config.toml
arch = "convnext_v2"
dataset = "rendered scenes of coloured solids on a plain floor"
targets = ["count", "largest object", "its colour", "light from"]
num_classes = [6, 24, 12, 4]
drop_path = 0.1
patch_size = [2, 2]
lr = 0.0012
eps = 1e-10
ema_decay = 0.999
steps = 18900
epochs = 24.8
Rows from block 5 of a small image classifier, named by matrix and row number. Rows with one number belong to one neuron. Each number is 500 + 25 x the weight over its row's rms, rounded and kept within 0 to 999. All counts start at 0. Numbers have three digits each.
After each neuron's rows are labels from the 100 images, of 14848, where the neuron reaches its highest value: "responds to" is what is common among them. Only what is clearly more common there than usual is listed. The data: rendered scenes of coloured solids on a plain floor.
# fc1: MLP up (model.blocks.5.mlp.fc1.weight, 640x160), inputs 80-159
# fc2: MLP down (model.blocks.5.mlp.fc2.weight, 160x640, transposed), outputs 80-159

fc1.6:495485494480562484483499477518503535501498476499468509520488432488528499491522492478494486520513509454510491469487508462514498561499494526501508505494472502516486522481456502477463497470487497506514535516481510519545491442534563477511511463
fc2.6:520518467527505498464512489522539492486503480472510538522483461527491486490498497536470485514490484466430506478488509529491513477504495483496493491520506530474511517526481461501494489530497483482476478441513512485495510435497505484514525494
responds to: black object; its colour: black

fc1.145:498487512489470481510487471484475488481521466515530499531482520538490501514480521504516458532511508493487488502450544512458485516515520470473487478503503498551503524479556473460481529457521528497556512509497502512498509503471520491448520452
fc2.145:514515448510525521522485511510546490518475510478522493504448493528501463505505483491567470493465466491449505488520494541470483486455490549511516492481482497498480483530496478534511419521482479531483508469488466504518510520509533490499530501
responds to: black object; its colour: black; light from behind the camera; bowl

fc1.99:514486543483510482483450476472499496523473490492475503533508525510457500483506478497507489465476543480502489523491487479540482528512467506514535525516549482529531526503517525522503526466502543512553517475475450482497515505508516517504477490
fc2.99:515495529469444533482491516524515497520521516512491507510540580553452504488515519507525501518482472489471511530470529500500495519506490544475476553531438513505487500467483476507541455522493532494504537511483481535491549537465504522486516491
responds to: disc; count: one; largest object: disc; its colour: white

fc1.210:500454524498489460497472498469516460475498488488476482511531480495516503509527517457540501484499503518470490504481500519485451475523524481514538518533505505508500515532494519496505496479528512512495511504562513468494563470484504454466479525
fc2.210:484511537475484476518466507474461521514495484514471496500538508493486490457486517455552510469548473510542497509519501503520490506446530535475468510498458529504498485498526519520514444498491516516488531476468489498479456513495488478521493538
responds to: light from the left; bowl

fc1.445:532480478524489532488503526507515515497460474506439454514538496471525524522463534465495502556489484475479506479503511518473501416535532468482516498523493532515505470536506484491497543507533514492481539490519509488497452527511499471520557486
fc2.445:493485463521523523479468511518509499505578502528491492491518551570474519523479515505509496553455507462516498526502505475528532558485518479481526485503461481483517520497500512556547483502489513492524491467457557500498524523520499509496496489
responds to: star block

fc1.434:492465482477506499526467463512487472455511490515543514493499496522532516472527496510476504571535507514496529512479485521517516481478488510516470522548451474527520515539505501479458526514507489501516532514464483477494429500506501466516530512
fc2.434:504526506537469495493450483509498502483522467516532471473468495502538534518502487494513510516461502512542469487494472469528445532525504505493481459513504475492495536546503483504541516482508516515465474539561469511474537531498498478478522506
responds to: tube; largest object: tube

fc1.286:544481507480555494485487515435524428515516464490496485498498490512509530497514496519468461474505489473486461507538478489492526570500471488469511494526536485477494458522479468466511465508493463503539543528519479500570488502510476485495486489
fc2.286:476517521526478530556478486503544456555516512475502485454508499478499524480498490508417461531497461503477470464486478505501501479530497474499479494493493488493452489512511460481495502509499448485541536537505533464555500473504532485495560482
responds to: orange object; its colour: orange

fc1.348:525438552486499476465490483499548474495521519509493472549505520529493508499486452520508496486544532501497520522520460553514487454469530479513546491506510543521524492530467485502509503459519523494448474505497482513517469511507469452486472524
fc2.348:503517497486490510494539502548491502477501526511490490519529533484501472467500530486540460504519489477511493527482493512512526500487517535497503548451472500511471490529513480452522461473509504518484520506473502512492444472523463491493520546
responds to: light from behind the scene; bumpy ball; largest object: bumpy ball

fc1.190:513484538468528492495513522488489510507554505483512467484476508495492488538486455531480472523567519511480486517502504500495532515460535493485558478516486522512525529492503476497470516486479534542462511560515503485517500505493499501484415454
fc2.190:501531496474499487462554468482472510463503491508489506503498555506467526486487474512500445483543450489443506507536499527480492478462519457483438527577445534498496458504503537510527509482481497539535484492484506507487500519499489496512486535
responds to: bowl

fc1.639:538519456484533514460454507493483489516479491528478503487479505506531528487501496541522463514544508522477515510531510538513473520474502482513499479524508493478523499533500495522465516467503526501512494519483472536549524512482512510548496521
fc2.639:515488534468481441477502502515501531484489479465520516549514542485486534525520541457515528517501513517471504530479465515514528530466477540482499509477535494511538481513474490531537548529444533527473486539503484517509523507497459464500514487
responds to: white object; its colour: white

fc1.621:538487488501475501484423508501503480463486500537493468493565525554543517516469484530494465508521512481505517527455505496509537507507495485505507501500518480488507483571489466484503460522494506481493515506481463513473493486528511497515507521
fc2.621:516475468512527521521493512506502544497452497468536542480483474540523497493484506504474453500524469520433501476568505482498514476495485519493507490515517461462504506538477491487460513470504504474496552490479453488462541509499524515495469505
responds to: star block; largest object: star block; pink object; its colour: pink

fc1.248:479483495489510478474500505484511463500497510486484443511518503492504508508463493513502444482537499539520470485519489520511493531500503488510525467496506495543481512488497467496504447518510492504501448479534476553528494488513460519478501497
fc2.248:471515490473512531518496498487517487486509487461468525492531502476524493525499470487512489480481486452468481483503480508493517473510491526542488498506527519509453497547502460484501467509481519514496463461499509513546549485477486536531518459
responds to: light from behind the scene; tube; largest object: tube; its colour: green

fc1.80:541516466494522528529465480482482511467529496508513509463585485477506491500466496532484466536506524481506534475507520481507533519520508524495497478502486473524532536484488471486563508510472542504492507562477491511493536497458536503550457488
fc2.80:489492498467531501536490494476436487514467469521516450512490474508474510462531501482467508580474524487442515476497508489515550479485501492525556509505502517511551463471480506509499559472519499499525502529513484476460494451494506500502474510
responds to: light from behind the scene; dodecahedron; largest object: dodecahedron

fc1.358:524480518549500499516481492469466500500471448502520511507482528502483514508486495503543487509521530521476503462483499480521531438476516476475494520474520528517523496520519453488464488522498478478469513522505494494520511519489472484493520519
fc2.358:518514505530492496445543543485549512497532526504515489484519480469516511479495537501519574512520551533524473515478514504521549542500489511503496495452448459531472494498512488516506497480505506467476530514515518532514496464493526512505512484
responds to: count: one; light from the right

fc1.619:515474536462471547457485486500522523509473502483515484482523494563484524498487477523526451511555495521499534504517515530504486504486473502466532522524498500458537513501492458460535517551503514518515526517530508518442481511519495504478525483
fc2.619:483520501481518452489517507501488541465493477452478494489495527502508519507504523505497514474518495499502499513477492522482515495478512470488491512536492483444530519540470499498528475527541490495489501437490471518478479456469476464467446505
responds to: brown object; its colour: brown

fc1.311:486488506445496517510499523479493520474459485510507511512495497504501515514500529493495425475521511451470465504479495516500501525504525511449510503520502518500505503507496444465514497533488486499526528522533494508566468531488525501500474493
fc2.311:464469500490524504557469513494528560544493526482515491490490459502530506481472442532496494542491510523507515514518490497479509508520468494521513507494491479468533485524520497488505507494507511506513498571512456483518501502479538490463512493
responds to: red object; its colour: red

fc1.162:528473471539519492495475451511520475543512477523511468494538531469541534530484496480524482455543502511484485502499508515499516504538490505498493475497536487514519530506502530562494461474513469516501494497510517532502492461506462490460478526
fc2.162:503452493493518489464495519483481502449463488494528515477481488455473496510496480496523493498512492478455524466510512502520513486539475517524481478524510529489473478519498523522508532492511529567542466485525512550512474507521514511556498464
responds to: tube; largest object: tube

fc1.113:515518508531528495442509504486486504480506505497501492509524545523517467503483527499499541494546461505505551486508481513488528468502513474474506457478554476529561489505437498469482511463483508499510543533514505507481513474468513496508498555
fc2.113:518505496505512506474498507490506479460494516522501490505504501505469494508498517491531494508501556524729499513496489509502496498491494473504509494424497486502508505520527513504496492497516484513505491506504508512495501495503487517491510541
responds to: light from behind the scene; count: five; star block

fc1.338:499465467516445541489483504487506514488476520502527511478506484516501538485461502502517461516487481555518547532533514501507513495483525527515486535496506507460534528499494481478565517522488490509495550548540519492429488512499514550508512470
fc2.338:503518492468535444521531493508475514466504457510465536494498533519480514542457513503529495450496542455521502534505475518485518468509561519518516481516504505450531477501458552486534511531492502479497513421504477533450515474492477456486458488
responds to: brown object; its colour: brown

fc1.438:541518475487548490505470520441494446508515474501515493495507455528507539532509444467527475501487507507443511502524491542457569511445498527531484488509481492485524493531534464500469441498519528483529507479511519532541486501533528463455522496
fc2.438:523477530509469528532506512502476488520483504479482540483508463503513492539478508504512474570472477495517504457473482515494540514532468529492510521464540509472494503491532463511529509481515521508523497520492497515527577477486512510474511486
responds to: bowl; light from the right; largest object: bowl

fc1.312:502459503527497476500487529497520491490485491472485444499516487502520527530444553510469482452519497517433515501512525501512464479469481489494550512505475511518510476518544466520537493524530517502510554521458489488505485520520505469476526455
fc2.312:502513499474488520492519468504482513478470508520489526532553536512476496493488480450522465481547509489517496481486509478464553483467515486500487529495515503492496503486504520510500515511489532492464489543534536500514452492478475511499483499
responds to: capsule; count: three

fc1.268:481522514584471552506476513484494477511532511533513492505540483538555546490459497461496483524513503555473511500499497492514504455485461531502509528499501509471528515528519520484548498483505515501519525497511514471437540493471495534505476500
fc2.268:498500501472497513498496492476475496504489486495485518494500441501522500503564469524530533463493525555537541532482484518494450514521468497492521510475496475511523513518513503528481518478522474501482441488469475516564500476481486521552494528
responds to: brown object; its colour: brown

fc1.168:505460464489520508467495514438493434497551470493510485504493499514499526473501498514479451459505487546483531508565485496514492510495473499465514480510540514481491473537488441459532482481475470498519527518517438488563474498524485514501504501
fc2.168:475492521569519548484495482501542430493534497471517490478499552466466499473511513518443538521490525485496467489481503526483491527523500474507498495474515499534451521499515488534503472520469448486530516515504532458504498517548508452483505495
responds to: orange object; its colour: orange

fc1.302:577475466503507471488480488512515458448532498506555511550521483567499491493496515541500515485484497501512480478514469520523526562532565492479474484492482520502505490503498513505484513445461505470518489510523486506478511475503483497507516509
fc2.302:493497465531506487508505484554510498472456503473500482514489492475450487519503508479471508517449506519509484540509497467512474500493508458489540467512563452497482492505510461456493482517511519508492508482471494461504492471527499480490498474
responds to: count: one; light from the right

fc1.90:491493521516520516485440495465530487512480473515517532519526464562517499510500500522525448440495555528471489452508512510510482497490514526513538472465493509495482513500496490528513515508486485486519531533463466485526541478484519537479537500
fc2.90:461514489548516555511523506494433508488482498512539512522463544518499476511478534496475491506525523512499472499504487517508541516476472484490513552512480464513491542461535491499537501467483501528539488490492526491513513506513507500466477573
responds to: capsule; largest object: capsule; count: one

fc1.112:496525510499493521490494512498530514463492482496469503505537492479466539441491508513512465518532543519489493444480522517506536526481495520468469490497525501544474504462529477499543518509489499495487445494519480518490469486501499531518492508
fc2.112:510468522558480496519461475495450491440483477505545501490487454452513506530493510478528472515458508477502512484506490504515494510524472518497473449510549489485506487556505491537517549478514501544498466490538462539510516505500489525515522447
responds to: tube; largest object: tube; light from behind the scene

fc1.443:542514498488506493460510491437481501502466508504491523517487504465511537474475503513487460517510549470523549486504523504533488531486506521439486496501507489514517524519540502515509502481517534486513519520440493510493461499486485453454476508
fc2.443:483519498484497532548486514488491469477458500492554467506492486519467503496494490528504540491533546542486490490490509477485480442517532474505500470488532550507499488467498546513518463514531502525519496496476460468471533481502497505493538545
responds to: cube frame; largest object: cube frame

fc1.528:479499534488520529507487510467469529541482465501519514444513482485508528474480528490533492471498514497479503501491496494503508475450506489502485473508450536519515517503543463519490504533479472531477450512476492525500451533506418500477505477
fc2.528:462511499502489452508521472521526503494541505506487446544518523519553509453491512453528496507475518515458483496507491522486502524457507497518534487504509455504502504515463505507491522476516473549539490506484529493507475499516447482527488511
responds to: light from the left; count: one

fc1.353:488488509515511493532497475471527519513458453480494531470481501484510534490526437530478488488560544507503527479509527498546515494498518466510501509519515554476482503517517501505490473527491529488499452495499456464488505502493463468503511497
fc2.353:501478482554513498489507500456521493479530499448475522468504490535569544501508513479514462506528469480434473477496475507493528481503538544496484516472489487496494510494506451473502472472520484465496518495506487511530527488464492558516539500
responds to: count: one; light from the right

fc1.506:501494505501498571504508526459487547488469479489489493485500491480533504509523502546485445485490502461489460535467475482509503524502507495517492512491486502460509521490499487509503531538526459492481535538517486484562553514493504535557496493
fc2.506:506497431476552502535486515478527550528517502538482493478480470526495479484500480520519488510502536560526517518561484503481481495502482483518510493522430510479488524498519560499518521484518522492500502520518472521489499511501515531470496478
responds to: red object; its colour: red

fc1.599:483481519461506521470488474477541476461528487486511515516515483503485509472540493503455480483491506480509496448483527483465490517491479500489512497470459478539486516497520488488570493491517464513521513498491483480510456494491546472497523497
fc2.599:526505533456486486495496504499533509458473466444576514491533507471495503507528549454440528521497480507456491485497507485484479492528484470478471503480522518487467489520487473500477521513537496527497489540521499471502488481508510495486530489
responds to: white object; grey object; its colour: white; its colour: grey

fc1.122:501526514474514510489492525479486515552507474468518532470508545502511487508508555496537514511491487498517528518491519446508490495517477536484478462484551454520566523520446525493499523474466513507501502503482473520503518529485485493495469492
fc2.122:494507522496513502503503499493511497485510502566496510516481492489510493510507517498523572487501534541702492548490486485489468492505497518487506474487493490525506491484532530529501482490496510488489500516489496519483476492509489497466454506
responds to: disc

fc1.501:480446484485484494496517504494526511531485488525537485532512461510514494494554464549493499517521495492469487490489501515489559451506495459515505509489449520480491544563477521471475458508485457481527511496555478463473494480525502477556465459
fc2.501:531519497501509511532494478525518501473532507501546474507565454525503516474450476443485505527498512508512481511542509528495463511504512477532470521516467516521515516483472479525517507521534539513528513503453493515480532455526499508473524478
responds to: light from the left; cube frame; largest object: cube frame

fc1.393:483432507507497511511478516477534510533472452510502533485482535487544503480513487478550485491504509517488504460487515489518519479454501448506518470540499551522473502536497474472548487475503481498488495522470471507464496514501450482547542482
fc2.393:498538481522512491481498514425509515454522495473473488479484455523526519511486495487512485508533488467451470478504505528482534505489537573500484492459488497508525472557496461482512512521526524459484528468492504524500514453463502536493526495
responds to: count: one; light from the left; yellow object; its colour: yellow

fc1.96:509487500528500494480484523481541494514514475518554472545556483489519528486505516526471498524491493516489497471493480536499430498491498480473459479494485525486525485496479498516493467484533462484514476557544507505486459485480518460475516520
fc2.96:512485501489506495462507542484503534465525532496534472493530505525522504450496509518491495509505485477512528479499507519497532504489477533519478509562479453486494448542467473462465524511516518536540484492461513484488504545498502500478509454
responds to: star block; largest object: star block

fc1.404:543534513483558456475518493525577473472530478527512471525500514552495510483453476520446483508508519484521490517495525514503493535492535492496465493489476487503489505495500513552527503457473485482443515542497464515483485471488533499501516537
fc2.404:506546483521516447453554474489495526485515525504489474518514504503515511540474502474545475475539495494455494493501523514491527466488550495469500489548439462485471525510533526497486486484485548487523467434500510486501446486498499488536518482
responds to: disc; largest object: disc; its colour: white

fc1.371:536533538495516474512505493493522533518522473522547489526492499530511480494479483475458480524589529502503486532475514484487506533474519471501440475492496525515483556482488481496521496490497521502517481559493457484510522498501521505450477490
fc2.371:517555456512555464471506490470501511492569522514453500518539503526493475490488474483497505473498462498438491520554535550479530453457507493511478523488430495473514498471523522496477441541463490455519487484465507484465484481523502504491505499
responds to: black object; its colour: black; disc; bumpy ball

fc1.184:502457493554546474519505484486515434507511494519472544518508474492543526490539480487507486491461534486480498478525494500507497503526475503513460446516487491524433510513447501518497499483515518484482541470484521485515496473506499453534495481
fc2.184:491515470497577509506514536501489503495513478531496517526486490503515502505489503536498535487460552551465513543568517520496490448474514465511526477515462514494545474492482520467492505521505485488481482448501464494436509468504491508479479502
responds to: orange object; cube

fc1.362:501553477509523505464434514487539496504499492530479529496498477497524498501484510500518482495499529515476517519516522521484470485499479439496498476489454515483510495533474474502469494482458483491508509559511509548510463441487532537500536511
fc2.362:490469524458500488487524478546469481522500525481474521510539500476452480491503544505506498483539490480457514513498502544527545485509474537520468518516532548514488462464492494496485514495500501514482497519503521522509509490522440502476518513
responds to: white object; grey object; its colour: white; cube

fc1.605:528503455517478528508489486463492428492546500519479499480485450512519524451499514480490495487514507559479516508547505504523477493494420492511517497474519488450482517505496469444523475490509462505520547497526484473488492513487531524517479511
fc2.605:480517515498506503519529501501446464522533449531445530487509540486475491538494520484517495463499490499546503522512469527480485470513550511528503498479502518507486540461535524505511522525482464508488479458534506508485495493535466461475499517
responds to: orange object; its colour: orange

fc1.221:493517503502533471465505480518528503520470496510532515550516504498477525517497506508504472516509563506493462462529555513511501515532502466486455467527497528535522503493534477487527464515507485465524435508517445524501491483467478475517523482
fc2.221:512501472531482478493501497518527531460486524492505521476506468495463483510492504474512499480491465520477506467470506508510494532523476540478493471476527470506496458537507441502492527509478510492502493528504505547526510507514495537534515452
responds to: light from behind the scene; blue object; its colour: blue; tube

fc1.287:514491511493492515456499506469526486496533480495542506482491498488507552487482509461504480457532483562502478498534527501548440513504482469479515475488517503480492550511484480467535462501506455484527526507509479554526458511462503514517478458
fc2.287:488499517522528487450484472505509500467514496480485491465484546462467505494475567532468489464501494470462465514477514539471561506509538500515520495504530477504506503518486496475523507512492478506517533490511513470493508497526494455508492482
responds to: orange object; its colour: orange

fc1.38:533468520530498502492516482494545469508552477536532504557524491531504517518505470515483510469546500541472486543514473515472493468491477480471497525494462523508521514546471475511517501464543466481515452490524492533483519475501467488556439479
fc2.38:534515494474480490532517487500475477481438535499550451531512474516488487476506485503497515525550482521534508508512485537475465479505509478509516515515486473533500557542550478502461484505517490552504509479493507467496488482505496470450517523
responds to: light from the left; star block; largest object: star block; octahedron

fc1.477:499461505557481481487463497511477484473486483493529478495511526500518500511483503515445498545489495505501514480508527499533507475491518448539489548497489528521483473496518520455497522456485532488523477522512486499484507492528529509503513493
fc2.477:512464536530536495541502477523480483469476470489494492502450509529480494461550511468473506520453519505516488498520512473524475533515521532514558474476497463519535517495510529454498519469524521515481533520496482518455485487508495525465472484
responds to: light from the right; its colour: yellow

fc1.540:500457457511540513472465515470513446475534494490501470479500526499491543462501481512485439517511499520494527471550491462474521539504504469484516488481519501510518481524502454458543515507445485526498513505500435495566478477564497484487529481
fc2.540:508483549536467553508516490501519428507526503472524497482525540449494481498526511482446547547498498495502470470480510492466467514525498484479463489461530508552431503505534492515479479529496475503525505537500530488524497512518498510492528516
responds to: orange object; its colour: orange

fc1.381:530509452494552521485492514457487490502489476513492482494494509489478522510503500551500485463521508528479508523544514499511483494482548451515486491491491525478536510515471504536472520512487521492507493558466469537557479504503517520569480490
fc2.381:509482505490487454447464483497492536517467486485510499533504520485507518506527518495519516494508530520496509519476465506521501537464479493487498524482524494522545480525486462541558461516448498504468474510490513483516509523488473439521502505
responds to: white object; its colour: white

fc1.1:513460501492510502492473503444532500478462488514503535466510505551531531532519512482512447458515525480439465476479464561496495487490525491474494476496479533486498506490497478456519497494486497490516535527512505456530473496490557484472537543
fc2.1:501471514515499520543501476484475500502491533511508499518514456553496523489469503468519483543504495505556503470494493484469485513488513496503526507506483455470499464499539477501488556532491516535540492525469493482502507519494497530433495534
responds to: red object; its colour: red; capsule

fc1.549:491496519503513474513499504466519463502487498513479441508474513479477539511503486528530464507496497489495459490494507530506521491507498531496499500521475495503484480504526502505545474483520485508528458482555462526500477534486490516508538460
fc2.549:523510512517485498502512507512490491496546541489492502471526458510493495528450489456522428506484468464492483462501511508514534499512469525510481520470519489469477502550487426508481493471494485498509499466507460518538513485498497497508525420
responds to: tube; largest object: tube; its colour: pink

fc1.119:509523524474486491494485470467477493529510482492533525501488494550484490518510514450515473534545524510469508519507539470497521546505465475488490472485493503514473526501502495522450482484484480487489511497511456495533530487473465485468483491
fc2.119:497499479536514488483521531503539508512537517501451531529517467517513487509472504457523476477489460470479477526500523520505503516445465474475471525545457503446509507503531443512506457549447522484489512447503524554474515487509505499501529496
responds to: bowl; largest object: bowl; disc; largest object: disc

fc1.425:506505471523518519453511531439516477467475503531510522507519510489507508473508431474467476484524515485476550462514495531535517525501497496486503467489532489506552533525529508483497554483478484503494508547450465515531466460505494502472495494
fc2.425:522522481560548531518486479470497493475485520476513485547478506543472511506536525502472492514480499508516471509495480472517462515508520499520523524500504489513494546465452514471483517457517521518504509503534445472510540496503545452485505501
responds to: cube frame; largest object: cube frame; light from behind the scene

fc1.623:504478504494438513477497513493475494507496508497526513471502507528492552500459441495510456488504487550504523504499527528495486503494523483478504533500491508485513537492529456457542500506495488504517529519535505522470490509475532553491495490
fc2.623:498522451492561482467509521510495529471527489495470532512504487528507517501451488537510510461467507490507524548536497523514533445495537486515522457520459518459544493494446512497516480525506483485515480401497462502444498463511495486503482465
responds to: brown object; its colour: brown

fc1.436:511457494531540480487519527478537479557496489519518507484498515526537523499515462503525479425562505518517497547498471509522518474493549473489501485446501522534481526510512498501478540477458510484462470540495493540492503483508513500489537474
fc2.436:520465484505498472530485469486473457486515500532442493516487496556510529512497506453515486486468468512497486474500482468489467483481544461482492451516480486466490514525521513503477487548481492539534474492486521505495493521515482520480524511
responds to: disc; largest object: disc; dome; largest object: dome

fc1.25:496529474488528530491481510490525509476562458496558520488507517497545534479517525525538474505485487479501482531526509543490486525488476478478480444475468502561496489496499493512456522446525483517517474522481475478545482470506513515474520496
fc2.25:480484523471460509539510477511525467482492494482542456487480495511495522487511521508496485479528471450450486436483485497459496524513518489494503449495501516505467458534495497508511485541459500542490466489523533498507506510498484489509563498
responds to: white object

fc1.332:513505432490541501495518483466455495534509521511465477484466506511481547498477499531516489505498487547471535521528496497510503508475512492528465511524516514485544527514477553512506547504480542507500501497498509527498509523434496522551487484
fc2.332:509506513459486484543475496526531497476528474511471551527536519494471481521459512480458527528491504455524535578511495483509512461472518512497475475520506493453508469514514473483487547530499521497500486499491532539490499494538489507489511505
responds to: white object; its colour: white; its colour: grey

fc1.73:518462480476511474462463490461485519478471522506528471510566498532521517458515516515457490499513483496492528494503453502535463458530508473513501481500493505526510552495481512531519479526485493514500482569525469507466519505476485454528520494
fc2.73:487500542520489471541464483498443499500487499512519461495497478491499502527537470502464476494512594541540502489515503539490470489467499500484496517515496534491484502499491487505505514461497522418476477449508497489511493496508518473549518523
responds to: light from behind the scene

fc1.285:499507477485506542478498572489500484509489488530515532542513492492516545493502506518497478462577516490474515476502503527489507519493523503461500498468494538493528517497527488493470487458529509502470536537446478493504452482477540478441491528
fc2.285:532539467540536525510490491490505511474506540534489498548528519521477481513477533475466508449492493506522479545503510515517504535467503494519467562501443461500514517439493510495504506509501503515493493540495457523505509497513533471477520516
responds to: cube frame; largest object: cube frame

fc1.235:546533500482475495505526520467522474483526500515470500453506501522516510524490498530496476522522515514496473529438499518484481507488486508464502495545484498501520494532483497488482547509479527520507493488517490544474527534419523515565481484
fc2.235:479514506537499540507518489511542424482478509473521536503497511500492505475489483509481497515497496507471469472511509503504513491497525477495508454455522512537441531482492536503460457484518453502540510504493506462525460526532506510509549477
responds to: black object; its colour: black; its colour: grey

fc1.175:508427503505494525517424490500514505515485476507492479487541520522524512521462495504517490500494509515502532516479513529546534510476468456514522499492488484527535550553526489513482486470534479495529464486517498524491510517503506518517486504
fc2.175:500504470467489538551526495506485515521537491482494490508537503528523534512459506495511453523506510483443480504489470489522536503498517543526518527457498433529500533490495472495499496444504488491540510491450519474500552497504472505475490520
responds to: light from the left; cog; largest object: cog

fc1.67:495470478521497510513490526496516489503510516471502510453513533537530471541521529463533522516521522489490470501488475512490516475515535536521448445518511511506511545523441541515561472485515505516476513498463473476498449488508488501523461519
fc2.67:496513500505509499480499482474528489458486529521507510502493489507518498486505497487520449494503478498717488484495511506492517466519547508497495497481481486507476512498503490507512501464516508491499499514511502513506507467501470512510524524
responds to: light from behind the scene; count: four

fc1.91:516497524491482486487488525489517515444510504466503514527498521524479575460488549494524479479477512544418469475487503537543510498475496489516543521463507480485516508510524483492500513530479477514528552501523463524526506500516457495489504486
fc2.91:505526497503528508466491474487438488522511527515472462524504529493478484497494548440536502499457507502526518511514526493494497446489475491508504530486456498486528507458499528502506487467512500513509475476497496513495456479498475520526469502
responds to: capsule

fc1.534:488537507438498470474497527482501492504451476516469501526497541481496492528540501523501441504500510487516506475509491523485485535466509500508466472527506519519498501503470499533487519501554493515476456478534466499469464467526485500478449507
fc2.534:469515485494472499519491492507539488488476490481493517481491470486538506499489458499503474516509477481418471433472464546492519489510527535508481466502532559475480494523517494522514492481477472525511494481514535538538486518464491506532517453
responds to: tube; largest object: tube

fc1.173:509488514522502491501521490500532492530481469506529514523494471548478558532530491471456483476549529540493479519496523484506527470477547499506517511507462547485494515469512484484467473506482530459508496511541504511505520493511507534509547456
fc2.173:501494482531525465546485435517452439491463503508498517519505499526523501492507503468499471487463508503449490495519535523508493494486515476475524517500510436488542478456514470478514519528465504440513473497475536493518469531535500500501512484
responds to: light from the right; sphere; largest object: sphere

fc1.255:523508525527488481525498562486493505531504493496488516494520478494538496499544525501456493511530520482486456511499488491501474502525488528482495481497488512500505546494474518485451565556494504486518523500487509483500479518457538503538471489
fc2.255:503515488551496499476506498495520479495510494521450555526540501503474494518487516462489487512509446482415472493504516507463525496484477544471476491516488507488486534502538490484517505560479512496511483476473539506493501486476492496501485519
responds to: disc; largest object: disc; its colour: green; its colour: yellow

fc1.600:521482507525470522472476504498540532504476496492493474522516501557504523525478526502523446506531502549484537486505541524499456514503504499451522515474505524463535518521478491455542507573498505505497531492521492511461478512541527495466534472
fc2.600:509512499499515486516514511481457530477523470478484504497500519499500523514492511526483520491503507521482514514495506485501494520470515496491494499539483485451513492514489523489494501551533514470499483457441460517488508488473512512477442517
responds to: brown object; its colour: brown

fc1.107:523481531523517526510514467484544487507532478506552463516540444491504498483529477486502487511539497519498480527493497507487522475486524495466475490486479525520492510459489495540531508477474463497502488497544466489524457491525511502527524478
fc2.107:512497472458539547499569534483485503505527483499524485506491516554481534541502483513485505498497486497452489543514503458526481492547546450476483500536454493489471504420483519462514498470485530525523507473490485448470537491486503498468477534
responds to: tube; largest object: tube; twisted bar